python train.py --model="masked spectrogram model" --dataset="phrases spoken by 400 fixed synthetic voices" --train_examples=39062 --n_mels=64 --hop_length=160 --input="log_mel" --win_length=400 --method="mae" --mask_ratio=0.75 --loss="mse" --encoder_arch="vit" --encoder_norm="layernorm" --encoder_norm_position="pre" --encoder_activation="swiglu" --encoder_mlp_ratio=2 --encoder_head_dim=64 --encoder_fused_qkv=true --encoder_bias="all" --encoder_qk_norm=false --encoder_layer_scale_init=0.1 --encoder_parallel_block=false --encoder_inner_norm=false --encoder_patch_size=[8, 16] --encoder_layers=8 --encoder_width=192 --encoder_positions="rope" --decoder_width=192 --norm_pix_loss=true --decoder_layers=6 --init="torch_default" --residual_init="none" --optimizer="normuon" --muon_scale="original" --lr=0.019 --momentum=0.95 --nesterov=true --orthogonalizer="newton_schulz_5" --adamw_lr_other_params=0.00096 --grad_clip=1.0 --steps=7300 --batch_size=512 --epochs=95.7 --lr_schedule="cosine_restarts" --final_lr_fraction=0.01 --warmup_steps=140 --weight_decay=0.02 --adamw_weight_decay_other_params=0.05
Rows from block 7 of the encoder of a small masked spectrogram model, named by matrix and row number. Rows with one number belong to one neuron. Each number is 128 + 24 x the weight over its row's rms, rounded and kept within 0 to 255. All counts start at 0. Numbers have three digits each.
After each neuron's rows are labels from the 100 clips, of 14848, where the neuron reaches its largest size: "lies over" is the class under the peak; "top examples" is what is common among them. Only what is clearly more common there than usual is listed. The data: phrases spoken by 400 fixed synthetic voices.
# gate: MLP gate (encoder.blocks.7.mlp.gate.weight, 384x192), inputs 0-95
# fc1: MLP up (encoder.blocks.7.mlp.fc1.weight, 384x192), inputs 0-95
# fc2: MLP down (encoder.blocks.7.mlp.fc2.weight, 192x384, transposed), outputs 0-95

gate.360:131128103122128144118116092149106168125175097141099141106144146178130113161125124135168130139105149130150133131131133106139158164145109082104118110088115121120131103103186133122113113180198109115119109129137122172147144133145156114130136113111135112140090128106151074129142128130175153120
fc1.360:118136133155170166144134115134175118135129146149129131136110127140128162105139093075140127165117147124107192141151126094090125130152109123158138098106125116121134123131111167063183154144082093134125148141142157161136142098111159101114113101144140112115184116092120135091145085189168155117
fc2.360:130104115119125066131139148162117130129141106102129116134101162118123133108162136189120148141141191148162065135143106127138105160103159133102131160119119119158138146184101124116126110135133095120113124136078129127108134130113118118145145135107121181100141130149132140121078124113086129123
lies over: /f/; /s/
top examples: muffled (low-pass)

gate.326:134146115086136136127135104133088110105118110106136099127179096140088143150152118114143164154169113124138185131121098137134126099114120152118103098126131086200103118106083148142133141121130096094138146138109193119153105148103144127128140177138129115139124121104102110147166160124135166131
fc1.326:140135130096152122134137122117142106097143099120136116129161075163117161129155151125123177144110144110154153117114104120160112102086103136119110085161113094167140155112079127135130145170137097121122144149105180116150111153088144146149163164134173100155135129118108111129172137101136167153
fc2.326:142136156182105133128122131148117140062168126129120162136073157130148176139121141129086104100136179088116135155086169122088108149158154097134158175118184137125158092106115129127134103083127124133118123142129111148110131142124086134163125131162141149121108127148127153147117135104086126137
lies over: silence
top examples: white noise

gate.275:095142091116114142120128103108111162104099106110137134129108143140135123111150123112119135116132111096140112112126129133092122096112107146093147111159125088120117169134124119119137130109119082139124111137091108143130160133106169148112135154179149138161151129172064105118129114148187151124
fc1.275:105139067105118122126115141139107116103133147124106116118147083133126125133161117123156130118105120114134105128144131125128121104175128108102150121167124143109163127109155126124097148124133128122070099099121123114136133126104118141098120182164152085158148101172085104140130120119143139158
fc2.275:104118132149142119085123109184136117143149100101128121099140098090104105198170103178117090149133164087140146196125127115129130160110131136094105119095131136139104103149170129109167090142113139171124146123093136126113145138185149096122100136108138115126151142118124130177117116147134132170
lies over: /t/
top examples: mains hum

gate.370:126158153114123102176117131093143119147126142126130161129127147149161096125131116131179128149121150162138108130110137097096094089100133107092134107112118126136083130146148126121098118099119154123117152167157106091150145113121090148109143140178146137097123158171148147129124128138067083146
fc1.370:134124112189114111126137104134107134122115092113123117122137153091122155152089140132105125180101075102138132114140127155152179146143120148149153128163138130140134143102127113113160143106168108123094075130115163150127097154141156122121117143084133126178122122098120110174107138122157138111
fc2.370:164122145101122149130152157140119135118128134144102132115145122135088117161138136117137130145116137165134149123130152090126103109088168159116110143144123148131128147151152124144090138110113162149111144150151118094136134123087070178111107137094117154172176136100162126126139130130128079163
lies over: /ɝ/
top examples: deep voice

gate.296:160148120131173103110108154134109175184128082113121142148126094144150161189082124129140142118179095133155140146141131171119143183159135129099156116123093109119066116137160175121108158116092127105154138065133097140118139166136150125128145102082131155152117140153155161164121143155098115121
fc1.296:165111095137111129155141119144142138156146115131141101143165130160145137112064102119158125111152099104134171138127153133131123162146167142133145123127100113081105112097162173119096139137094131130168133097139098136116185150162124102107132115137149165141093147176130135147102110117117096143
fc2.296:089108135146142134118151128103099128096124120116132146152103111121157122118151198169104076078123139193095155160145131125125139135131091125085100147160159125140164095118106123165100110102090087132135153138154116082147144121111140146144082134133096119134136153102126123089155079113149152185
lies over: /eɪ/
top examples: /eɪ/; muffled (low-pass)

gate.341:121117116145117069159083118190093111125106164136149102135167143121160123138158112120147144147116154140113124113152144100131118128137124084147140117141148091123117069171091100204105093122122132131151106156124115089120137122100174161069187139145112133131146098122148121120130157113114141161
fc1.341:122104159156121163090140118093123146104160109094135101087113134171143147105151141142142163148117104155113145140117119117137140112126106155113137106115140172089142185102122138099147190169108114121149135095134093135135095112155085093166102068090094147130132116087103132135155099143139133130
fc2.341:126134105126159154074132085056124083164155074113145119161158123177146131129124127145113132170127119160147122107126126130099157128144143156076128149101113163141109155106076136119132155149129121106136149100133149126109133099135113105150132106159102123134173149119126144091145134135131152129
lies over: /k/
top examples: slow speaker

gate.51:145135166132108095120114099146105100152097104152129131150125175131137134110115170126073133167070090114151134106089124106144141120149099111177125146111143151111111102122141102143147111133126117075135150152154139062127128157137162176135180099131175132111092093102113117141125153132137136143
fc1.51:095141111113154158115161103130133146133108103121120109128089095136135110147127145112142116081163215140136095091167161080142161104088158138118107086122123138133154157155123124148134125119143116127078129139123134149114132117102156075099122128118107098112152145123143132096103106123114142122
fc2.51:135111161097133116111089147113158163147150084127128111142115139129167101173160142192112149138122123127111101117150115147160119165124131109128160149153125100136128140182124141136136131091095103143159170126084094124157084131113135109169119160131093136130120156152118145127119108050104109134
lies over: silence
top examples: /f/; muffled (low-pass)

gate.93:140143184094133123105114134107104106109136142143090152106098125116076136124164097154123161133129128150130129139098139165127117146167121199095100107076141128207111122163093086077157142133117091134143074140093111116134130106137085099113111151132127169125144140121114138129118149188139126066
fc1.93:123119122139112163144116111097136122128109096180104129092141136149157140168136110138146155099069112137120100136127087094112139145153127114107119166114147138164132164126133134125155131103141065144144150097112115120113142133114061099157130112150140113117143115122125080129152150121107082106
fc2.93:136111135143127141170145154165099134080137137114123147133080155091156140120132130099119166103123155150137150124145161159151139157148118096148123111085115122117128110130141138130065182075151132072159176132154084149094112161155096120175131126124116127151147128104105116090142137131143114130
lies over: /ɔ/
top examples: deep voice

gate.228:136136168149187119181159152133114110087123110149105121136102123094143128121106170108138105101164131150135142112089153112115176131128116148116082113142147095103142128160105117130140091178131142118174128132134081108144137085044125110147110165104153136137127098149120158128111164066130137123
fc1.228:128116121165082151138106093132123118138098123118113110092120148155106094118165076159101150129123116102118109130167105135148098114118122131151131144106125140151131126085134122123123179109136110128134144135125139150126105149225142139146120103167140118157111145086105136090159053155124178151
fc2.228:146112139107080133134097128091131118115141164145138139116113154133160141106159078139125132180110118130096102109147106108112132171105142153116132152151126140094150107122123141093164128058159120091122118101162132116058122120094146138151141114125120077161111112132133110066157082124151135132
lies over: /t/
top examples: slow speaker

gate.294:114172155125135167124145173136114111084173139099106140124137114138149124102126134130153163136076110117168129095167140105178110140067131141127159108114114119124183095133139070143079117120150130159137120110100135159116134164132121108108129135105152142115104148172129115146149147124181156156
fc1.294:141123124145102125156118109090127171115130125121113125135129130145111106135120123099143090084152147114147136130123138081119095123185133119116099077139118146128150100126131148080097150176171132106156110124163109095131108120178187123116147134119155098170133122129117137125133155069120122099
fc2.294:121112150120105107087127079146126160099086104146142139165133113140160126121099117103113147117137122116089169148116120117080116118177153126138105110114138119130116136099122169163119106161153133112119145168130149107156142149168090102124145139170134117101151146125147145123146104169102156129
lies over: silence
top examples: mains hum; rumble

gate.138:108137133093137124122107073148164114131073120192139133117143085172142119085159141085106128149128155103131078116094109155151123097076131122153096116133149119115120125114151138117171114124120128155104147123132139143119154140130184170166112177125146107088090120109095114130169098162079083140
fc1.138:060140107085119133145102098147177138173072131175145121109151141177139138126125170091097114141104157122144084123081117117146147128087139126147083134123153114141133116089134134142141125145093127149132118128133119144099123118163155163171103152139132088109092123101112099149134101142069100157
fc2.138:137147135144121100148167131157113147128147126133147154108149085168129131144115147127125136171131108104114133144092127107093148106156151108138094160123126142115123119101125076098094096110076185210137124156126180117135116154120133154121111090080141133122107148108096135148132130122086144123
lies over: /f/
top examples: /f/

gate.9:139141145121159131180129155121140126130124141120111123120121113161144100165109130156102150157154166140126114112106152124085179130151114146155119127114155132105089156153128125158108139131106083105135134108103122107105115132132137113154167174124108132127125126094107101087146099118115116093
fc1.9:138094174114090144083141148111144131119109107171134129145144150071085136097158146098140110144100090090138129128162118116169093161088093114109088130105103136147177078115119120125146139133174148140135106179122122103152154161148123141142119080111148136117113129102138150171124140142116182137
fc2.9:174093163115104110107111121094156148133175127138104110117118110126138151121169102167150143157138126097123121112113102129140102151119151152132158163138163119110139095113108133149173165194143128107129139138141118104133105143110116078136155115112118090115144117120096098134132144137141147117
lies over: /t/
top examples: reverberation

gate.54:133159138121151118084110072150106092163141108149129164138164108127150152119152158147176126084150137063137119141109133139080146115104106141127116107108128124158108122089104135110146134148118126150103125068130143099139214098158124118085103103169149128105120121117137129139094094119121172164
fc1.54:126145142111151157077144090147119114103105157144134157156127131112092148055138158142157101096125114100155123141137127098135109089121113149141138105160123084134141123139121139147134114121138150137102070120090123155149152153145084176059094121156176102124110074133163109102128074138089139140
fc2.54:139088134168092116136146103125132138119130120160110134144143142107130160153144106097176139142137123122171143133164147121159127095143131135143148127084073127107105114152164124131148174146114112092159113129164106170073119124099130115136112128134141107154113160148113136170084142106166122116
lies over: /s/
top examples: /s/; deep voice

gate.358:146148154132126058109110150154099154100113086123145138127142089129165153159126119113159141114121164162096107131117113138106120151130112124141143120120209133118134144143133085170144129156118133117153135098150121126168156137179110149136127150076131141160109094105113112132119146109149107127
fc1.358:141153091118168170095144133128094144089100135076163132129100143116134099159134112136099148112152168152135107110166113138126129138129146150154145137152120113085129123172130161154108126110081144127130115142134115173105132120157183098168133135094157125150150161120127157137100131114112076141
fc2.358:128121141120138078111117131110114130136102098186149110179129097127099182157139109133191153099090176195104126141119120111145148124066134137130098091153120118150130144119136152127173117146133125127111109122126127127108175094103119179132094145111089114158122075090096084156154132121142142117
lies over: /aɪ/
top examples: /aɪ/; low voice

gate.318:143137125131093144134118117116079106153134182087120133124116142147173134107117098134156156116076080121138114136132129117138138138132099146161139144148155140089118104155123126079139085148103073134108138101122149166094142103168130141141109129111115073156130121144128120142125119101131086147
fc1.318:123170139123145114162133118133125129077121121164151118118150121088105133163094127137117118116164135123089121134157163145130068131115158108132119144109083132123119126133149141124129164104143148134126166130139113102172115156150121078139148136148185136145127164112100135124106087171121149138
fc2.318:198137139125137116140109119137114139121084196168130090112081108114109147119141114129091132136155157121150111116132159157101113114133142109145097126167092092149125090165109129093135133122100104113104123149103137122144154139149150095142128177131117114154144159129108116145115124150137125128
lies over: /i/
top examples: deep voice; /i/

gate.327:151100124086155102125112155132123161108120111152123131157151149150124089167100153128071102146162187100106142130111163114091122135121166133140119119090082120143116112129112083102128140108174082144148154150171135162081152123141123093138153130152144117141144129087110154113132137117118130095
fc1.327:127163110133113139163116142157105106139127125102123122132117119159096157108153111142182152088081076119137128107145092124126144110117115125100144138124161116092173103132138117161138106124080195102109082101113143122141140142119117121107115149104119133115117130170136146143153102133150132136
fc2.327:107138172135130094110134144141141180115125171116132147101103148150116149151130123170167124074186151117146140120147101113137133137108113124126153150127184140167106093092115105097123121130106148076129130133122113149132167117115116130135156135146141099147097176100168111131121139093132131155
lies over: /aɪ/; /aʊ/
top examples: child-like voice; /aɪ/; /aʊ/

gate.224:144121138141143136133125115127104130091129106166108126130164127116138132156120098100105121130102133106141119124149082122082135124178135134161118106105124140114144111092113119171128160130178133118139126141130132083123162125148140156170143135151153115096128149109146113121129105158094095122
fc1.224:161144102097126156143115118163123129078090126156126103141161134109132123128127108137125163156121109116141134103108102126110137112119163088205152102125110127109115096098128114180160154141136146130149162150101109105113182125176133149161117112169131087069152101113138134121142116156102102136
fc2.224:146132134134132145146124159125102124080147089110102118101139131152151130120103112044136118122153121118115126118123147132091151095157143127108154142101110091131136153120152087103111132132143162181149102125108150156142146129147121150132125110122146154123123114096148076095182121134163132110
lies over: /f/
top examples: /f/

gate.141:128148127131116091088088141160119089118122079098119095134100129159122076124119135109116127090131136144162147136131151105122090166093122143134149114178164111088139118114130134136138068088114130110115176147103179159147138112143150148121147124147113106122142149148161127120125156122138121088
fc1.141:137132137135142100101093145177113110140112101120134102133090118093128081115127095123116175100123152158153157113138123119140104131076120128122167099131146139151104129116131128142166080096097115100090144146115162162145149146171111153106153090167096085107106156119174121117153153121120105133
fc2.141:187105129142141105111151140155101095139139129123146132109089129145112135167122157154132142120088082105113119145138107124124157135141141125161130106158143122128107141116120158139094142064100146186106142136129140115143109124168112092067170097132163157097119124107150102143124103136133129157
lies over: /k/; /s/
top examples: /s/; deep voice

gate.67:161110148118133122125125174192162113152150133107113139178138136064097109154139195142171167135172118121093093108155130139100154174128082136185119081126089119090150135106156094125110113114142115115144162160157105136137130111135168128131156106118136087129120124160122134124105094141112071150
fc1.67:101120119124123143120149111144083136147126083157135106110111078186176123098078130117124085125089116112131132126121141168127123100162133135076079137106158094150121119139149136138116142121092121110123147065106148137172159127175115163142106128161112156128114122104143111114131127120113105133
fc2.67:129137138139140163098149111114093128165165133133143077078115083148142104122168205109146137132127135162145153121130128131160121100131142115093113169140158106178136126144132134104115119136127139133063126136098116116185131116147132122148111135152122153114148127128142139125152121107120101133
lies over: /k/
top examples: deep voice

gate.313:138120160140094113154093103119139144084118092124104116147100126135147145114110155117113134108124087202115137123145175128120089157104135151137134144101136164108130135168096120116153122159174200113170153149139131136136086097120141096137155115125159168119061123099124147136125116110140131109
fc1.313:128145149144112161128162168075114154135131150163138087121179115110146118147092170147152130096158109123148107123140103173141117163125106144115093130114133107123136110117117107153132166138112144132127131056174154146137159117152124163111106154125126080086136113131092125161135101162104160154
fc2.313:156148095140160143159106185125111135172092161117099126130141106113114110130134135160128121167191099109115126123128115127061111156114110106105133111137131117106144097100123129095117120103111134115088160133113112127133122093134144132125141154124149157146115133130075118106096124121096148123
lies over: /k/
top examples: /k/; /s/

gate.14:068167138088102136116122140106172119134100147134134131119127172099115117123106049093139123136126100143158125148105152122122176144118163115116152106181122130132151128104152096100190088079109133134120161158181113163128135120118121111120140089115135151102133149152115113140151103122118176108
fc1.14:150091106132157127102138102164112129115108115118107177133148105154099140126123134152112125110133118090126124092171101135122137136144132124123132155119134117129117183115152089124116169112118113107135141119078106091106132120141104163099147139107107097127114099069152137125146140148104084128
fc2.14:129160107140096115117093106085156142127119064134116144131145112120119148147091094146153129140158114135144153108127143168147127094160177112083142150134134158128132134175117077120151103136124133157135166118115101084088127072111123144139121088116125138141119104160121142106125153128143116116
lies over: /eɪ/
top examples: /eɪ/; child-like voice

gate.40:170151130120144166102113077174113179185136147104191157137126142105099154126129128160152150110186109146086104137118114130163082114119127130110154101099160083129129107108101131128154134126156121134097126119146115144112142109157130153162148118127107108123106116116123108143134159140172117128
fc1.40:112157145121088094129122170123139104055143097131111107112121086153139122092112137077100121126091138135147160148155166108074155127186116121146098124142118151153141124168184112130110137148091156144136112110112151127172131142072137116101116139139138123141137153148170137118135150114128102108
fc2.40:158138153103123137122094124099160131133146142144139126109151145151123115134127111173151100135134091163131109057116126106116118115118101128086128159118110076137089080130131098116113153149105141101114093104144161118132141145110156191095116098132115128150138131142095115145130132084146079095
lies over: /aɪ/
top examples: /aɪ/

gate.177:101123140133103161163084116153144168121137154132104119093106121118182114157130103147168087106121135163149084124125166124125139126142133099118151139113153098125127116158187133151106153114104145119152106151126103133078139108127120119110153130132121136103157099110088119133100181112117133096
fc1.177:103174120143123162125103140155128177125119165146154136114129107106122116158146121146128105106115092148128100092099113099131120134124138098134166146109119120075149123127171147131133121130144185147123157125153076144116141102125130081106105147128089121129115102118075103161106200116130150080
fc2.177:139150143140139126128142155144148184095123157109129124166165106101146124080141163161149127143155168122151107120133140113126140104109123105146120112160164107105111110135127112149134160146149114125146149159086119148146120128154100136114139144168178119145089146116111135159144105129114126124
lies over: /k/
top examples: slow speaker; mains hum

gate.215:120113137124123123143162133151149153118171144097072152152188077103148094148129112161172123136145106169128093175133126097120122147173134120147107170123111084136130130117110176139131107183103109155092124184125117124088104132121106116106084112113096108107104151128106108105121155153083114117
fc1.215:120105133134136110184171133157137125125134111094088155116130122126118141167125136127161136133177091139108143162120115088125130138173150147188096129130125122119147128122164140118138111152165066143101106169125105156097117143143115111148114112134105074103076117088142133145095133153084099129
fc2.215:115144092171153132169112126134093143108118120117183097149081129119104147124170098145130147114129112165137158115124182129123146144122156100122133119134176134123171120115112145115115099144131108102146147122108133132156134117133129142100122143115108131119128093121127129138133108174089124170
lies over: /eɪ/
top examples: /eɪ/

gate.189:176131124137124105113165121086140141135162109128115153114147127095134146164135090138122112121113170067085164131112161156162106145139151098102125076142089136131138096124167136130130124151134154132095092116122167072103116138143149085086126126175101129151154175092151125147109147121108129123
fc1.189:140114152125107142160117142118123117114087153160128126120148125170154120077116156098126124117127111192142105120136121102112110104113131106148146156111171103167111138132094114094112134112140097138156159170144130134141138097139083186146115160097156136110095074187119120117139120118154137110
fc2.189:149121087155153096089063118074157138109127124137111146113123125111157096138137127097097150099124148089088136064117132086135131169107159108157149109148128095129086112124127112146132129112164109121139125138176119094135133101142149071108138128170133136090121135149140116125110146075121135153
lies over: /ɔ/
top examples: /ɔ/

gate.57:125160108110133121134137120109113148124117156132088076139081130154104147133121109146116099152108143153153075122136127113174129182126144144089162173103134102118135086142109127100120134145117144155165099115164109095115118138138088145140089154138101115126093132172128125109102155142109153121
fc1.57:125107147144101117103120145135143105149137080117164155132181112097149108124143136106138147111160111103112183130109124142091124071115131109148108067156120154125115171116143107136127120110152107103107163142100140155152147135110167102111166122136170154129176114080134125134148090104143108130
fc2.57:123108121090126100120096101071148166130150178172111058135108187141127086129147110135146140135128120193120089086130120099171118124142117150104179173127132096135115096147140118143114147115127124106116117087146139139081112120119130130145093118160134080116120120112127090122119127145176099083
lies over: /i/
top examples: /i/; high voice

gate.289:183119112097141134124142129094153165128126152113143128139165121115122166131088139140101192120124160162143163093121120100170171120172090099133142129104124150135139155103106110092136117071134153124142121111099154119117166140152176154172152152110136148128071117133106146130134140144141116121
fc1.289:138111104081144140136116160099168176108152174121164124169147111081135145074118123157121143121113164166100149081128127139200104127153096099157123134088130163118154156122102110092147123102155141131109107088073167125094174152150164152115140117101128124125108154114089133141138111131126108103
fc2.289:127113150171110120135120112117106067084139123143118117245118141127140150132147155092116093111145170066140097150146120116118120101095130091152104124117141114084110118172142138108145142156123137140137124162122116125160144143096147081127108139099128143138135114109126130123139113118122130135
lies over: /t/
top examples: /b/

gate.97:129153117180164135153148145157149098082133117069116136121156126128085134166093124089157133130135128129119153142123137122094086139140137149143139127095113158145148118109135143078137122099131095185147169173115130139134155164130105112109129108097154166122083119135086158132164140104135128136
fc1.97:121100130064074147098099117125116138158133139172154110135111167126192113103166134164093156121121162120110107129161144123150132108116148094119144080136125117112115147147115119172128137145105157054117116114127148130132093067131145122118132160158111108118146114123152103101098127129153123132
fc2.97:109143132127155097142104210133182143105102123142111078127127157142123138114126139116173126123119120135112117109099123125129144148087118198110169131111109122118102096130149135119133167103177108119141153082156133139100144142098163108134124083113135119156128128109104153126144097126138126144
lies over: /k/
top examples: child-like voice; clipping; mains hum

gate.286:162133134165105152134073132077103132172137165135098117117129117098172120101122130140125092118117191088170089099130134124104142144167104117112109077125151087074086139108132159163137123126136203137099087144163092146119135176116130157114135126107139110143094107145148121102131133109125083143
fc1.286:150125116179088137144074163118158141167132159106110143089096138114140120106125125144100117104125161100153124089143118137140139149191110129104111091138112084077104139124155156146161186139153172151117101146129124147109113179095115113100147110122144116145092100133140121121120115093126095146
fc2.286:128124107135136118107165178146074179149124156096142128097106135124099115107103127153129136117091106136122148112108128119117097094143144108100092126111125143133141128138161141135151144095137184118125097117162119136158138133110115137153116120142160117122116087142127139158109133154115110102
lies over: /i/
top examples: /i/; /j/

gate.109:152132117091112141148111167115149114088071156130146166079118126140145104099112165193117166156132117111112146093168140088098147144138148148100136160097126165122099170175121143101073153133131151124139139147127127123140139132125136138110146119131074139114139118201077146142127116125127122122
fc1.109:110101159144095098110130133118096100129163108112115120177142113166110126146160149091119120154106123124142131112135105139169143117123096106105114109154145128143158100101167150169149139099156177152107108113125148157153157211120157077149110120145099146137126105107144100123127137160111141095
fc2.109:129129152103135130115113139104126150152141139138165153125184141096171093155139152134111143133098144089118159127128145116142105075107082130174181136154131140145116137153102120114146108129134115089114130156147125100136119087105098130107113096142110132148077090122123120145130096163135113133
lies over: /ɝ/
top examples: clipping

gate.355:160097133159127101128158177154117116141091097122122160154140120156141136169135074089156139115126103127125095136125106154178138138136135165134133103109115175060127134140131158152143143118116093120127138158118134097125143163169115123168126116124137121126138143095135134135135160108099115131
fc1.355:104158154115121188145102115150126131114126112128107137138093141123104103146148176153121136160152140126159131113093108143110151129125145138150094151174130142151140143134117111104123120149157134140144096051080136143128120137053123126100110098136061105144081114123137118128122110153162174144
fc2.355:150140149120145140137103128170170137105112145158095127124107126139154109101170162109078112171136100124116127113152140149121109113135126103098158126109127119135116133133115151167105098152083141123157160162147132118116146155098123120090122179113141173138128135130115100085122103142113132149
lies over: /aɪ/
top examples: /aɪ/

gate.310:144127172138133173143100125135111151127140150148131138114097149130096152145129128137094110103092154101113134152136140132149166131096166124123140103126143136112176129171119119141121089121115131172140124137085129121114115124117093140098117126160118155106099145130127129093138170122103153122
fc1.310:150081136138052118141104098128150095123079132125124192075090103133117089111130166154148144120149080140131121117143156136135148144143101109140154113162136142106127149179121154118148152155116154147159175124118129147090113125082148123131119121098158128102139098128121109158117147081132125083
fc2.310:134103101121104135134141100145115128139112144111129128102133130123141101134147113139140147185135121156124111145118127116118121127130100141117119140118121137136101176118113164144176143156137125136074132142195098142137060125166151118147129135150127119104115116152118158142111095132147122120
lies over: silence
top examples: mains hum

gate.81:086150102135134095119136139116133157140150163140111167136198135117117152125121129089104098131134107075133151133105124139153143183146150132085121122127102114111142079135138139169138134148096090127118095063156126090139164134112142177107138143113123140147145117135153167128095138109144115121
fc1.81:163110150098124170135133111149099126109105092134140080132065155114139134150129105152131173107132141175127110130155145106106121075108095118165139134136143135126122163110108103117122108102148142146131141201124156178125127114133118081169161111147115118096085140102119085131149130135108159116
fc2.81:109079137113138098081101107111175078113133146153114127143150137145162128102121142099120143109152132133118104104098091129145166144114150107133179143106119107153130151161140128106123161113130146127139123098157118160115156103112128113126115092130147090144141132125132162084093113115127102140
lies over: /t/
top examples: /s/

gate.207:159144093164141115156139147104094199163124078098123160103091100107160106094140126111134126152124175114097112082141131130145118143156107141113137125070130094131151141132132135136141126162123092107142103065141141120167122168114126146140112118145172074118109118144133150128178128082109106135
fc1.207:142119154143093111075072142146161075122136156152143093155142147105124117125114135134117141124168114125147101180113155145100128108136137159110115089173150140157112131154158107098144137111152134134105112179123136136096158100131146094113106151120113155128105168097107120134124137174147121145
fc2.207:135125083100119135140124128144172159110141068103160108108094109106138146095175151105110108102122156118133142090123114104139108148099112146147163147105103142153122165127112138111196159139108127104160105054148113150131161127123105137153112140126169112131136103124155140129162111093145122128
lies over: /s/
top examples: /s/

gate.293:131116110125097124113089133123115112116132140108108149155105157110137079111107154094077093101135153111131085115139113140124121139127136160097180125153173115079124181115123091089155119137161127188155145091150129153118142133162165110116110139122119109101122116104135140103108159108076117100
fc1.293:132096118134128100119081125118130129122123137116101166164120131134119147089092119134092096123103106120147084137131130148172109116122087155126170156097168099070147182132098080139119111097131111191128154074155119109138144107148141157106110168154123131092125119125142150091098144097121127123
fc2.293:131157153152130134180084153161147158149138120152097107167134121154088112143059153137099092139104120144138124167148110117109104085159148131142112081124087148138106137128131130102121124142155126119141119122157122174119140136105081129122100112101124158114116089184092144160121147198110140148
lies over: /i/
top examples: /i/; clipping